{"model": "segmentation model", "image_size": 64, "translate": 0.12, "num_classes": 7, "encoder_qk_norm": true, "encoder_positions": "sincos", "decoder_widths": [64, 128, 128, 128], "momentum": 0.9, "nesterov": true, "lr_schedule": "cosine_restarts"}
Rows from block 2 of the encoder, named by matrix and row number. Rows with one number belong to one attention dimension. Each number is 128 + 32 x the weight over the matrix's rms, rounded and kept within 0 to 255. All counts start at 0.
# q: attention query (encoder.blocks.2.attn.q.weight, 128x128), inputs 64-127
# k: attention key (encoder.blocks.2.attn.k.weight, 128x128), inputs 64-127
q.23 [156 148 150  45 135 105 101 126 162 168 179 116 103 138 158 106 131 111 146 131 168 128  85 111 138 148 132 128  95 116 108 136 135 123 103 131 178 162 217 128  89 129 176 116 161  86 145 176 165 196  90 108 141 135 137 109 124 128 135 131 105 138 196 123]
k.23 [144 127 129  92  77 135 126  98 136 128 127  86 135 133  99 138 123 151 116 123 186 129 160 193 123 136 131 166 126  85 138  64 157 125  77 121 157 180 105 154 161 146 126 137 153 128 124  94 135 103 131 160 175  72 131 160  98 102 114 136 112 114 116 113]
q.24 [104 112 174 123  94  99 204 136 130 135 127 128 105 179 123 107 137 126 154 195 110 128 104 164 126 116 141 158 119 129 129 132 161 160 123 159  53 135 131 163 130 128 142  98 144 140 115 135 151 150 115 116 110 156 126 169 114 117 120  68  64  81 159 139]
k.24 [104 138  94 126 120 113 147 150 153 157 142 119 155 174 169 113 168  79 172 131 196 185 102 102 162 106 125 119 129 125 115 154 154 130 183 113 138 109 149  56 147 147 123 107 141 149  80 140 138  64  62 114 120 134 149 114 166 108  80 162 101 134 111 220]
q.25 [101 108 165 209 176 152 132  82 150 137 136  72 147  80  84 136 128 137 107 115  46 127  97 148 151 225 143  90 157 106 166 122 182  11  86 138 114 156 181 146 130 185 113 161 175 154 105 179  95 142 165  90 146 157  96 147  95 150 127 129 112 170 113 141]
k.25 [ 89  93 113 143  74 162  74 165 134 139 138 116 158 110 118 150 101 155 159 153  68 160 173 117  80 124 144 114  86 244 120 119 138 139 141 152 149 179 104 145 129 152  90  98 158 132 140 141 121 160 166  59 112 172 129 155 136 123 119 201 171  81 117 148]
q.26 [179 151 128 122 153 105  70 110 119 118  63 114  87  81 118  91 103 104 118 103 133 118 140 176 138 172  84 130 184 119 141 133 133 125 102 136 154 125 155 111 155  91 102 118 101 138 189 142 165 179 164 152  93 119  89 145 184 143 106 202 177 130  64 108]
k.26 [132 194 148 181 114  97 134 158 172 117 146 165 130 133 178 115 146 155 134 106 127 101 107 115 165 161 112 118  99 144 133 129 142 161 117 102 144  54 100 154 138 123  16 165 160 167 134  88 110 137 141 170 117 135 112 103 143 150 153  83 165 132 129 132]
q.27 [117 167 121  75 154 157 123 147 113 145 104 150 123 161 110 128 112 166 141 151 104 158 117 127 201 123 138 144   2 102 129 117  58 142 124 127 215 137 139  71 100  65 160  96 155  78 135 150 154 182 153 136 141  87 107 178 137  84 163 137 141 167 116 161]
k.27 [117 158 115 138 128 113 136 172 143 155  96 157 164  84 143 155 137 125 113 129 136 100 148 132  79 176  89 113 148 103 151 125 123 184 105 100  77  97 111 135 132 215 124 177  33 130 114 136 170 102 101 133 174 144 124 118 131  88 154 253 143 123 123  45]
q.28 [112 124 182 170 146 114 137  49 147 120 134 154 139 127 117 132 171 139  90 180 197 113 116 182  97  58 110 189 134 168 120 176 146 107 116  99  99 116 158 145 121 120 104 119 131  82  72  93  54  95  84 131  88  93 120 125 138  78 162 110 141 136 170  68]
k.28 [137 163 114 178 172  89  52  72 168 122  86 103  96 197 132 109 129  79 195 107  71 132  99  96  85  87 125 178 141 116 150 194  72  75 219  91 141 116 149 123 147 135 150  70  91 128 162 138 124 118 135 174 126 170 136 134 105 105 104 151  96 124 163 104]
q.29 [125 149  60 158 118 155 113 192 149 126  82 108 150 118 140 133 116 122  87  75 152 111 152  82 130 158 125 125 129 182 134 101 109 134 136 111 130 159 137 112 155  82 193 136 128 109 154 150 115  49 166 162 134  80 175 137  60 180  91 193 119  96 107 201]
k.29 [112 148 113 174 163 153 148 180 102  77 133 152 138  84 104 153 204 164 126 178 146  54 155 142 147 147 128 114 125 110 104  92 114 145  76 115 100 111 124 152 141 129 149 180 111 147 142  82 136 109 113 132 146 132 136 142  28 131  79 118 168 105 158  90]
q.30 [122 105 140 132 206 108 129 127 174 144 129 107 158 105 106 168  61 175 170 134  97 122 103  40 127 100  49 133  68 131 144  76 181  36  70 127 111 127 179  89 187 181 153  90 103 144 132  86 121 160 109  84  95 128 118 160 108 124 111 175 142 133  87 113]
k.30 [125 203 126 124  18 202  81 101 100 126 105 125 137 152 142 125 131 131 111 140  40 117 130 116 135  85 115 140 108 184 170 161 101  87 165 113  84 120 134 150  98 151 105 146  87 138 139 164 200 126 131 122 132 125 125 110 154 132 107 189 133 157 117 111]
q.31 [113 114 136 172 179 128 124 137  92 189  75  90 172 138 179 127 143 138 154 115 114 151 187 136 163 116 112 138 125  93 116 137 137 127 170 115  89 140 191 154 129 118  96 163  80 105 123 133 117  91 217 134 134 138  31  59 111 119 132 180 105 167 121 113]
k.31 [148 133  93  84 131 106 128 116 139 132 163 105  87 129 103  88 149 158 104 134 149 102 108 112 154 139 173  98  90  93 125 133 126 113 134 127 149  69 154 162 150 110 135 127 145 101 167 147 134 120 138 121 165 138 158 152  69 110 162  56 183 181 112 122]
q.32 [ 63  89 125 128 146 139 199 128 140 204 149 129 147 180  85 109 180  65 110 203 138 166  88 155 139 115 150 158 136 137 117  96 123 129  70 237 128 132 118 155 163 101 125 100 162  76 122 221 118  83 154 123 206 127 111 121 125 162  77 137 137 132  95  70]
k.32 [120  89 129 150  88 119 122 130 130 128 113  60 154 126 173 145  95 123  73 139  86 155 100 139 156 114 159  90  51 120 187 149 107 129  95 121 154 238 131 144 154 124 138 165  92 150 119 131 141 184 201  69 196 151 147 153 137 144 107 163 120 148 126 109]
q.33 [124 152 117  86 180  79 100 128 142 144  93 138 162 139   0  87 122 106  82  75 131 128 107 191 118 191 120 148 136 137 133 111 155 147 116 134 127 130 155 146 130 151 112 123 152  98 217 159  94 102 109 142 165 132 178  75 127 125 132 139 125 129  68 131]
k.33 [113 142 149 126 141 120  77  86 166 112 126 163 191 123 119 156  85 123 164 105 118 136 183 104 153  82 120 114  69 193 127  58  84  87 130 113 145 131 116 135 190  66  94  94 129 151 173 103 161 141 149 114 172 176 126  78 136 124 190 121  39 172  88 132]
q.34 [181 126  95 127 147 135 124 149 126 151 133 150 151 130 151  77 168 148  98 133 135 149 156 103 138  95  98 145  81  98  97  56 100 175 174 113  37 146 154  81 123 168 116 138 127 122 146  48 126 159  99 127 168 176 134 112 113 105 122 124 139 152 117  74]
k.34 [143  76 101 122 117 143 135 156  60 182 152 154 149 130  83 118 175 143 115 103  95 114 131  84 149 153 168 114 165 149 141 165 170  31 139 129 153  60 121  96  95 107 178  84 158 110 135 134 167 162  97 116 142 105  95 151 116  93 168 129 128 166 128 141]
q.35 [166 152  84 124  69 142 138 165 133 109  97  85 108 152  57 174 165 103 109 111  95  99 141 165 116 180 130 171 104 134 108 138 127 149 155  95 167 152  89 135 146  71 121 180 156 108 149 138 125 214  73 143 140 147  91 130 111 139 150 121  63 153 124 177]
k.35 [130 116  95  63 167 114 168 134 166 108 101  98  84 127 107 176  57 122 118 171 129 162  94 134 161 173 113 130 135 117 109  64 114 122 137 107  71 140 140 131 117 138 151 166 142 126 128 138 117 130 125 154 126 147 160 132 108 105 167  92 140 120  62 119]
q.36 [140  97 152 115 131 157 144 101 128 101  99  91 119  49 118 122 150  68  92 114 127 132 194 100 139 141 159 125  74 147 170 130 129 134 182  69 182 115 152 116 133  71 110 126 140 158 109 112 150 170 165 148  93 122 138 120 126 136 155 103 159 118 138 118]
k.36 [176 125 105 110 111 138 116 150 102 130 123 154 113 151 158 133 117 136 107  97 127 143 106 116 143 177 155 151 179 118 101 114 168 149 151 127  53 118 108  99  93  99 124 107 161 127 135 105  82 126 121 122  94 160 154 151 130  65 164 126 118 128 114  93]
q.37 [149  88 105 155  99 151 112 124 127 171  85 122 175 204 143 139  85 123  53 122 123  65 131 149  83 128 120 175 128 108 110 176 104 135 113 108 168 122 141 149 105 103 110  64 108 130  84  84 125 158 207 125 126  87 125 150  91 163 135 115  88 123  61 134]
k.37 [131 133  80 124 172 103 113 130 126 184  85 180 129 150 120 122 125 148 115 130 133 109 147 177 166  80 120 182 109 154 108 112 144 173 165 152 174 168 140 160 111 100 114 124  80 106 105 144 132 124 143 173 124 162 129 140  83 135 107  78 111 131 113 141]
q.38 [125 133 179 101 127 104 150 124 127  82 114 126 180 194 147 120  91 137 157  81  87 143 125  71 156  96 139 125 114 152 205  88  85  91 117 126 154 105 100 101 158 155 143 158 137  86  97  96  34 141  93 129 110  72 145 160 147 114 126 164  93 113 174 125]
k.38 [155 181 138 161  99 131  96 116 120 137 111  97 128 117 120 159 181 164 142 119 108 116 110 114 139 173 118  79  68 141 108 116  76 148 155 187 163 100 188 170 159 167  93 154 126 166 101 137 131 148 153 128  57 114 124 126 132 124  96 162 125 108 151 139]
q.39 [141  97 170 151  82 160 194 108 125  60 149 141 172 124  90 126  94 135 101 121 121 142  52 111  76  83 169 117 173 118 124 137  69  63 130  86 124 170  70 130  63  95 235 138 126 122  90  88  88 115 134  91 150 132  88 105 104 159 134 131  96 151 118 160]
k.39 [114 129 154 149 139  92 130 111 155 160 124 100 134 114 159 165 159 140 185 140 164 116 127 187 134 111 132  94 133 151 140 162 129 115  98 117 133  71 141 115 151 116 130  90 134 141 138  98  89  80 124 116 110 105  84 115 145 113 163 150 146 114 104 115]
q.40 [154 148 105 137 136 116 146  89 138 128 175 155 152 106  74  95 143 127  94 115 121 109 134  98  81 118 100 115 138 148 122  76 108 115 153  67 127 123 125  92 109 113 200  85 110 149 178 107 104 102  74 191  96 125  90 129 107 128 114 119 136 158  82 126]
k.40 [ 98 148 182 149 133  52 130 128 138 137 134 131 136 109 124 154 159 113  95 128 126 135 128 121 124 157 110  86 108 164 165 113 119  89 184 123 187 154  91 130  51 123 136 126 127 119 141 110 117  81 119 132 109 176 141 158 131 120  72  90 117 124 170 139]
q.41 [182 129 103 113 152  70  46 200 112 105 108 124 105 110 144 181 181 138 132  88 147  83 116 131 134 158 148 100 117 138 137 184 160 151 132 110 140  47 139 130 127 181  63 137 132 202 170 139 133 128 102  83  73 119  78 142 156 103 119 120  70 129 159 122]
k.41 [ 91 178 142 134 176 114 154 136 125 133 105 121 148 188 146 102 107 130 106  27 130 132 109 128 120 119 131 164 153  54  99 200 140 146 132 197 184 150 151 129 176 103  35 102 172 102 111 124 148 139 168 126 152 163 145 150 135 136 105 141 130 147 125 126]
q.42 [116 143 108 166  94 124 131 120 135 133 163 149  59 134 140 164 137 148 155 164 132 177 133 103 111 127 137 153 144 118 191  76 103 110 157 158 120 136  93  65 122 137  95 122 146 121 103  97 117 100 194 156 161 137 117 117 157 170 152 123 124 115  88  96]
k.42 [139  65 166 118  98 160  92 132 108 121 168  96 132  86 156 116 190 126 118 124  95  84  78 165 168 135 207 103 111 133 161 131 108 138 148 135 144 116 120  93 130 155 115 118 157 134 137  65 142 137 126  52 135 128 121 151 143 161  83  82 170 100  86 127]
q.43 [134 114  48 110 147 161 113  93 126 139 137 154 106  87 124 103 113 131 118 121 110 133 161 143  87 141 166 163 128 119 108 113 182 185 160 107 173 205  94 121 159 120 110 112  74  87 157 121 129 122 116 166 148 121 231 128 175 126 180 112 134 112 102  80]
k.43 [122 167 131 125 112 138 108 179 126 106 176 137 173 129  95 138 157 118 104 124 121 120 140 106 165 172 148 126 114 165 145 112 101 105 174 109 121 173 104 145 145 151 159 183  82 130 164 154 106 137  44 143  76 180 131 155 103 126 149  83  94 135 135 118]
q.44 [142 124 134 115 124  80 130 122 161 131  94 126 128  84 191 102 156 118 173 119 158 145 132 107 142 126 158 153 131 124 150 125 128  85 170 150 122 107 136  51  87 125 131 130 105 132 122 123 185 118 155 125 113 148 121 106 138 106 191 132 124 132 114 150]
k.44 [162 151 120 165 132 151 136 164 169 130  96 145 146 124 147 114 121 185 110 121  94 135  79 127 129 145 157 109  92 191 101 124 152 165 122  75 113 131 181 141  98 127  70 103  67  98 128 109 144 114 141 199 130 134  93 115 139 139  75 123 136 103 108 146]
q.45 [154 136 133 137  61 128 121 206 145 130  86 117 121  98 165 142 108 142 122 150 101 165 109  73 146 169 135  98 141 130  90 106 108 116  61 142 125 153 167 115 111 129  89 141 111  99 121 164  77 111 141 132 137 136 104  88 128  80 108 159 147  64 165 167]
k.45 [163 104  79 115 118 162 146 181 125 222  93 156 164 128 134  99 132 145 131 155 118 147 130 113 139 111 118  60 106  98 146 104 134 172  61 111  92 134 132 127 169  53 174 133 112 162  86  92 167 131 166 149  70 122  81 101 108  95  69 138 130 129 116  83]
q.46 [102 120 100  76 150 100 107 112 103 101 165  92 122 125  56 142 180 100  79  84 115 177 130 135 119 145  79 145  88 122 155 120 136 110 129 153  78 122 155  95 109 171 157 145 200  72  96  91 165 193 188 133 128 168 140 158  70 158 185 167 176 127 144 102]
k.46 [102 165 161  74 125 120 178 141 106 142 161 171 120 119 163 146  97 124 128  89 162  61 151  96 119 142 132 131 155 100 108 139  90  87 105 110 123 123 108  76 140 115 131 111 135 135 124 139 113 137 128 137 121 136 103  94  98 141 171  80  87  56 140 156]
q.47 [ 86  84 159 130 110 138  99 162 153 102 172 146 156  99 176 115 118 159 101 141 194 132  92 190 175 169 134  74 141 170  90 109  93  61 129 188 171 210 207  95  96  98 162 124 122 168 117 116 142 127 126 104  95 119 129 138 133  71 128  82 151 158 138 190]
k.47 [153 116 133 117 149 160 168 123  82 104 155 133  90 127 182 150 107 143  85  99 182  88 133 125 103  79 130 134 160 117 132  96 142 197 109 127 105 146 110 131  77 180  98 101 113 129 102 128  96  78  73 102 128  86 128 150 111 130 123 187 151 104 111  46]
q.48 [ 93  69 158  61  78 136  93 139  71 125 179 155  90 137 138  92 105 195 164 133 171 150 103 146 150 152 130 145 131 110 127 146 122  79 150 155 144 156 128 178 121 118  99 172 130 131 154 131  96 131 135 180 117 102 170 117 169 135 101 138 147  98 144  66]
k.48 [159 145 208  75  70  90 102  89  79 103 114  67 134 138 131  85 125 151 113 128 113 166 122 102 182 132 157 133 109 114  91 167 136 165 164 164 184 164 167  75 107 125 140 149 141  98 171 129 174 131 145  83 114  92 117 101 143 133  79  98 128 129 111 145]
q.49 [138 124 127 120 128 126 104 119 195 143 120 128 149 125 134 221  71 146  94 165 190 107 183 133  99 148 128  87 191 170 101 190 146 115 122  51 149 134 124 163 114  92 119  70  76 144 143  91 102  98  97 136 123 143 181 132 165 145 121 131 106  83 123 129]
k.49 [ 41 176 137 130 160  84  96  39 147  58  50 116 143 174 149  80 143 123 116 149 125 163 168 148 146  88 130 193 127  81 116 106 200 151 219 255 185 136 174 135 110 127 138 159 108 165 158 121 123 131 145 161 122 126  52 154 102 162 114  87 124 127 134 134]
q.50 [108 131 137 126 135  86 134 211 122 110 124  81  72 116 176 142 115 169 171 168 162  81 161 204 161 128 141  99  23 147 148 121 146 150  94 159 136  66 156 123 177  63  62 172 179 153 155  91 122 133 136 102 152 128 164 129 186  95 148 129 100 112 128  81]
k.50 [190 137 130 180  34 105 102 127  58  88 142  77 123  66 124  80 137 124 122 136  71 120 128 109 124 182 134 155 132 106 124 192 142 151 167 140 149  69 127 122  52 135 144 125  99 152 140 151 139 150 124  73 162 127 139  96 123 151 120 168 114 218 165 127]
q.51 [112 147 137 102 106 109 131 132 136  73 167 124 106 121 109 145 119  81 114 167 137 158 129 169 123 154 101 105 119  85 133 126 179 100 143 142 142 165 187 133  72 122 204 104  68 132 107 185 141 120 167  61 137 155 117  99 121 224 172 120 125 146 100 123]
k.51 [110 126 138 151 107 112  82  70 158 107 108 105 111 228 142 154 153 132 153 105 168 146 132 111 136 130 105 130 126 197  96 130 141 124 179  97 152  88 128 116 165 139  96 125 152 103 127 131 134 135 125  64 146 180 116  77 129 118 159 138  93 135 116 127]
q.52 [167 125 126 164 135 139  86 114 121 123 146 167 113 160 156 184 149 137 154 113  77 129  60 175 122 122 105 199 167  82  90 102 132 197 104 142  51 104  73 136 119 171 137 112  90 136 124 117  96  95  84 170 125 129 169 116 122 178 191  92  94 147 136 175]
k.52 [117 123  62 168 178 153 133 161 184 154 133 105 137 116 122 134 121 107 107 109 110 153 179  90 115 131  92 140 123 145 128 150  14  78 127  86 159 124 192 163 117 104 132 132 154 118 101 135 144 116 108 191  86 113 147 129 105  79 125  95 115 179  57 174]
q.53 [124 100 158  98 154  83 127 150 161 179 141 138 192  63 130 119 103 121 121 147 124 127 121 160 106 119 146 122  72 180 168 170 135 103 128 118 130 141 131 159 101 135 156 116 135 107 136 101 137 137 118 136 106 186 114 221 131 105 105 124 112 172 161 116]
k.53 [127 177 135 119 171 131 121 135  89  94 104 123 130 114 147 132 119 104 126 135 114  98 149 158  79 129 166 169 139 113 144 101 122 132 186 128 153 198 197  89 155 117 112  89 128 171 131 115 129 142 210 158 122 115 106  92 162 127 186 164 132 139 160 115]
q.54 [119  87 157 173 181 219 113 150 112 110 161 138  86 138 177 128 145 125 100 196  39 125 114  89 179 101 146 146  99 120 174 144 160 131 128  64 139  46 133 106 124 160 115  81 149 110 135 123 129 136  90  84 118 136  97 163 122 115 153  87 107 119 173  93]
k.54 [181 115 124 119  64 124 144 165 115 163 123 125  34 153 157 132 154 129  66 134 103  83  98 124  39 185 179 198 144 121 154 241 148 158 128 170 177 111 172 133 147 126  93 146 149 132  91 149  81 182 103 136 144 101  81 151 167  87 125 157 148 143 165  97]
q.55 [134 131 205 167 109  92  52 114 136  87 139 127 126 121 126 121 117  54 128   0 113 106  45 100  66 104 105 126 142 164  94 143 128 127  95 138  70 108 137 181 127 131 148 136 115 136 170 150 177 185 134 125 152 121 118 100 152 135 169 122 125 134 136 112]
k.55 [137 121 128 131 131 164 145 189 147 108 135 125 146 122 107 108 145  60 113 223 119  97 110 115 138 132  98 140 125  66 127  81 121 102 101  81 145 122 115 139  72  97 130  82  33 147  95 128 102 103 114 141 115 216 141 116  83 120 147 121 117 116 183 130]
q.56 [127 185 145 161  52 124  99 230 140 131 122 104  61 105 185 149 138  66  93 128 166 152 123  70 145 146 132 117  99 121 110 170 134 105 128 134 157 120 126 123 179  84 157 202  88 150 107 161 134 134  87 144 115 156 123 116 129 122 132 125 132 125 111 122]
k.56 [171 112 129  96 125  91 130 134 130 106 120 116 145 147  69 127  68 101 142 126 111 103  54 169 170 144 156 148 166 107 134 118 177 124 116 118 118 116  85 123  74 167 112 114 147 121 140 147 127 171 141 196 116 169 137  93 123  81 142  75 140  53 154 121]
q.57 [116 147 172 125 122 139 100  83 120 141  57  89 144 127 117 109 111 160 122 149 112  94  95 127 122 177 149 199 127  97 123 122 115  78 135 122 127 151 161 162 111 138 113 138 124 148 127  79 144 120 199 100  88 119  97  87 125 104 138 226 151 114 124 128]
k.57 [111 132 115 116 126 153 104 136 155 166 138 178 116  49 145 119 115 148 136 164 155 124 131 141 122  84 112 100  73 142 177 123 185 203 171 100 159  85 143 128 172  91 112  95 112  98 128 138 141 150 133  82 165 120 188 109 132 166  66 125 163 104 120 122]
q.58 [145 167 123 129 156  70 109 112  69  71 159 162 207 143 129 162 132 154 152 129 113 105 120 103  96 147 129 127 117 153 162  97 157 159 137 138  72 117 145 140 166 143 126 146 130 137 128 153 135 123 171 139 167 169  96 147 162 120  67 143 166 132 117  97]
k.58 [ 90 170 155 156 139 141 142 133  91 122 123 100 148 129 103  96 166 106 162 127 173 133 147 110 169 145  90  89 161  98 134 104  78  86  96  90 115  97  83 196 138 224 113 126 169 151 127 163 151 138  97 168 133 116 148 165 165 118  86 156 136 145 101 121]
q.59 [ 96 184 120 128 138 163  78 118 154 115 150 127 137 117  75 118 110 143 155  55 129 161 222 128 134 193 159  92 107 111 146 111 160 137 150 107 179 106 117  94 175 173 136 122 149 137  90 126 177 154 136  83 109 170 168 115 156 158  99 114 119 101 170 208]
k.59 [114 150 148 145  93 135 119  80 105 112 140 127 126 125 137 127 127 140 123 132 159 132 139 129 120 175  93  69 181 124 115 132 127 161 111 110  78 101 117 108 137 139 154 143 122 101 110 163 122 161  38 128  80 128 167 156 145 141 126 146 190 113 160 115]
q.60 [130 212 159 182 192  90 116 126 138 137 120 105 132 129  80  74 138 190 202 197 111 114 150 118 129  71  65 116  83 170 144 102 118 155 116 184 110 161 122  86 159 114 119 158 130 149 157 140 159 127 135  67 156 113 162 145 130 124 107 173 127 167 136 109]
k.60 [119 162 128 123  60 135 121 160 118 180 218 147 114 106 139 105 146 161 186 129 134 107 156 133 136 131 122 124 172 199 122 139 142 133  97 118  85 104  82 136  79 142 121 111 100 143 156  96 122 142 125 131 163 108 174 115 116 202  93 142 136 121 158 135]
q.61 [134 157  98 140 144 200  87 105 120 143 136 149 115 138 128 138 113 146 146 122 132 150 117 175 153  63  85  91 153 122 114 119  97 122  92 148 131 122 119  97 164 148 130 142 146 136  91 115 144 105 117 111  96  46  90  49 123 111 120 120 193 185 140 125]
k.61 [149  75  84 132 135 201 169 126 149 173 150 161 153 114 106 125  53 175 101 141 171  98 114 130 115 128 186 152 131 156 126 159 133 129  35 117  84 131  81 155 154 105 128 172 121 133 100 140  95  79 122 105  72 103 116 166 125 103 128 140  88 124  84 168]
q.62 [ 98 117 103 113  76 166 205 107 130 177 137 131 163 174  26 174 129  40 131 145 139  90 131 121  97 104 113 116 111 130 129 173  77 100 119 110  91 150 135 164  96 144 119 122 125 172 142 102 159 120 104 136  92 144  54 132 118 128 129 122 175 137 119 160]
k.62 [ 33  94 127 178 199 157 125 121 188 125 139 149  92  72  81 115 181 106 163 170 219 160 129 163 118 123  68 150 125 115 129 124 105  81 127 146 112 153 106 157 131 144 118 203 112  93 153 125 132  68 145 101 144 136 103 124 118 193  98 112 159  85 130 154]
q.63 [ 81 104 133 166  91 146 120 133 143 169  88 137 127 135 141 143 134 161 120 129  84 132 132 129 111 129 127 141 147 119 143 146 116 136  67 138  99 133 144 123 122 101 160 137 165  81  85 135 125 122 133 104 148  96 147 205 144 113 103 145 127 141 165 121]
k.63 [122 119 122 123  86 132 144 135 129 132 113 141 117 144 117 137  98 135 125 125 118 113 113 125 136 121 110 144 169 178 129  98 139 169  88 127 144 143 158 105 143 105 156 131  80 127  95 131 156 146 172 177 120 133 109 100  98 135 142 169 128 143 122 123]
q.64 [110 173 141  90 121  90 133 124 137 129 115 132 134 139 134 135 124 153 125 102 111 106 177 125 104 129 140 132 120  87 147 140 141 124 130  46 141 113 101 175 131 164  95 111 111 128  99 131 122 119 200 128  79 149 131 124 157 119 127 118 120 161 107 130]
k.64 [117 107 142 125 120 147 131 134 147 136 110 132 136  91 140  97 119 147 123 121 116  91 123 119 116 167  87 127 142 105 167 155 122 161 129 179 131 132 107  54 119 113 149 147 154  88  85 140  89 132 212  93 109 154 149 169 161 123 107 105 142 162 106 123]
q.65 [142 162 162 169 179 150 104 134 140 115 200 131 138 122 121 112 176 163 111  86 168 143  99  91 127 104 126  71  80  82 119  63 146 158 160 132 125 123 168  56  90 209 144 132 143 148 151  67 153 148 114 111 170 153 162  87  70 179 105 171 178 121 150 108]
k.65 [128 137 193  85  95 169 143 120 177 123 144 123 147 138 186 147 140 129 140 160 195 133 172 100 184 108 129  95 102 142  97 157 139  59 134 128  49  74 111 150 129 142 127  78 183 132 145 148  97 145 132 146 100 122 108 143  99 108 128  89 143  76 125  92]
q.66 [ 83 132 129 137 115 210 101 165 111  95 182 139  36 126  93 116 114 181 194 110 173  63 138 147  86 139 150  95 108  83  91 108  90 126 128 152 101 133 152 120 151 139  69 103 121 134 172  62 122  92 144 113 149  96 131 149  97 125  24 106 165 124 138 144]
k.66 [136 161 151 120 159 172  43  86 168 184 128 122 146 162  44 155 109 177 113 140 139 106 112  93 143 138 132 104 115 113 131 159  91 128 245 127 141 149 129 177 154 130 124  98 144 110 135  97 146 120 174 110 120 102 153 125 160  61 164 160 131 141 164  90]
q.67 [119 165  88 154 107  79 137  36 118  76  63 145 129 155 102 150  88 164 103 132  74 107 118 144 141 144 119 147 174 168 161 125  93 110 104 109 124 165 117 150 128 165 119 128  97 124 119  95 122 175 112 165 128 154 143 189 124 119 134  80  21 144  96 123]
k.67 [138  61 130 121  74 109  87 120 109 141 119  82 111 118 117 125  87  93 146 179  78 113 174 122 115  98 151 121 116 129 164  30 120 137 125 146 168 114  81 151  78 126 161 102 166 139 138 121 169  54  94 136 130 126 131 141 112  70  84 152 142 153  96 118]
q.68 [143 154 156 145 145 174 151 150 131 184 138 134  83 163 111 183 100 120 142 162 187 102 138 138 124 166 145 190 138 127 159 126 144 116 114 102 109 126 105 129 141 113  98 130 200 191  96 133 134  83 158 210 116 152  89 107 107 101 121 118 118 137 111 153]
k.68 [ 93 117  94  64 135 171 121 131 139 111 137  96 139 117 118  75 147 131 101 162 124  55 119 148 144 127 114 211 108 160 147  87 149 180 161 113 150 130 138 131 185 123 155 129  88 125  82 108 131 148 183  95 134  98 233  98 123 168 118 122 152 150 128 132]
q.69 [119 147  84 138 134 133 152 126 136 114 136 134 184  95 142  82 147 126 109 142  85 118 126 139 113 110  97 115 143 133 157 102  97 118 184 141 149 177 214 130  96 126 149 123 118 130 113 199 121 209  75 140 195 176 102  99 115 146 116 183 129  93 146 209]
k.69 [100 129 170 140 113 183 132 150 149 141 126 119 121 124 154 146 113 176  74 146 137 138 140 213 179 126  93 209 144 143 127 134 193 144  85 129  72  88  59 136  96 116  56 102 127 107 138 150 112 157 146 141  97 113 128 128 138 186  91 164 131 142  92  90]
q.70 [127 129 127 136 132 115 128 157 159 146  90 127 123 138  72  48 141  84 134 157  60 114 134 119 143 150 146  99 173 169 217 128 207 174 143 180  96 155  90 107 113 134  80  92 118 112 159 118  97 158 126 197 118  95 166 136  86  77 120 114  77 127 124 147]
k.70 [131  94 115 131 112  92 179  95  95 155 140 150 115 146 130 156 112 126 176  98 105  94 112 116  75 138  92 116 147 144 124 124 104  66 120 133 149 175 139 151 187 120 164 179 123  95 105 165  97  79 114 129 150 114 126 167 140 113 139 116  77  88 145 133]
q.71 [146 112 124 141 134 134 115 134 112  41 140  81 137 143 130 119 118 114 123 143 122 161 135  87 126 124  68 107 157 132  84 115  44 124 160 110 104 110 179 111  83  73 117 132 126 126 101 156  96 157 178  63 117 131 111 150 127 107 146 153 153 135 145 125]
k.71 [144 144 129 106 125 109 129 147 106 146  89  69 137 114 149 102 147 118 112 113 145 139 204 104 162 131 139 132 116 142 147 130 150 120 144 101 114 104 126 144  96  63 135  86 124 132 110 118 108 118 125 150 124  79 140 103  97  99 134  46 130  84 194 127]
q.72 [115 222 135 116 199 153 132 115 118 127 137 124 100 114 129 122 144 173 170  65 128 124 144  89  83 169 113 144 146 123 117 106  81  76 129 189 104 147 188 125 132 117 110  95  50 106 129 117 185 194 174 153 125 106 130 123 187 128 106  97 149 159  76 178]
k.72 [137  70 162 128 127  64 140 125 104 133  80 130 164  84 102 129  30 182 150 117 144 152 132 127 127 120 182 146 112 174 119 127 129 142 120 113 164 153 128 113 154  96 155 150 135 150 122 167  32  67 167  57  73 115 107 130 140 126 112 162  17  91 157 139]
q.73 [123  77 110 108 114 110 146 118 166 120 128 149 123 105 108  99 118 102 137 147 150  98 124 114 141 201 188 163 105 171 192 165 160  86 112  60 151 141  98 135 152 146 124 149 105 142 109  69 130 126  73 137 113 104 137 161 100 145 138 159  90 141 111  98]
k.73 [ 84 103 161 136  71 122 168  81 113  32 116 136 132 158 142 204  81 106  73 114 131  95 175 137 119 142 102  73 188 117 139 155 124 126 109 124 124 171 130 148 157 130 179 169  61 140 107  99 206 161 191 141 111  96  86  83 146 151 131 153 138 100  55 151]
q.74 [149 161 103  81  86 134 142 146 134 115  96 143 136 123 160 201  73 141  89 127  99 113 169 182 162 141 193  70 120 137 189 146 107 120  99 188  97 122 170 116 137 165 175 149  84 120  90 145 121 108 116 146 123 204 154 152 140  78 102  56  89  78 106  89]
k.74 [163 167 126 142 123 127 105 103 122  86 147 108 234  95 137 139  83 142 138 158  66 130 113 111  85 152 114  86 125 115 145 112  94  61 134 115 118 113 174 152 128 143  91  95 159 157 119 122 119 133  93 138 137 208 141 107 103 107 135 134 127 119  61  65]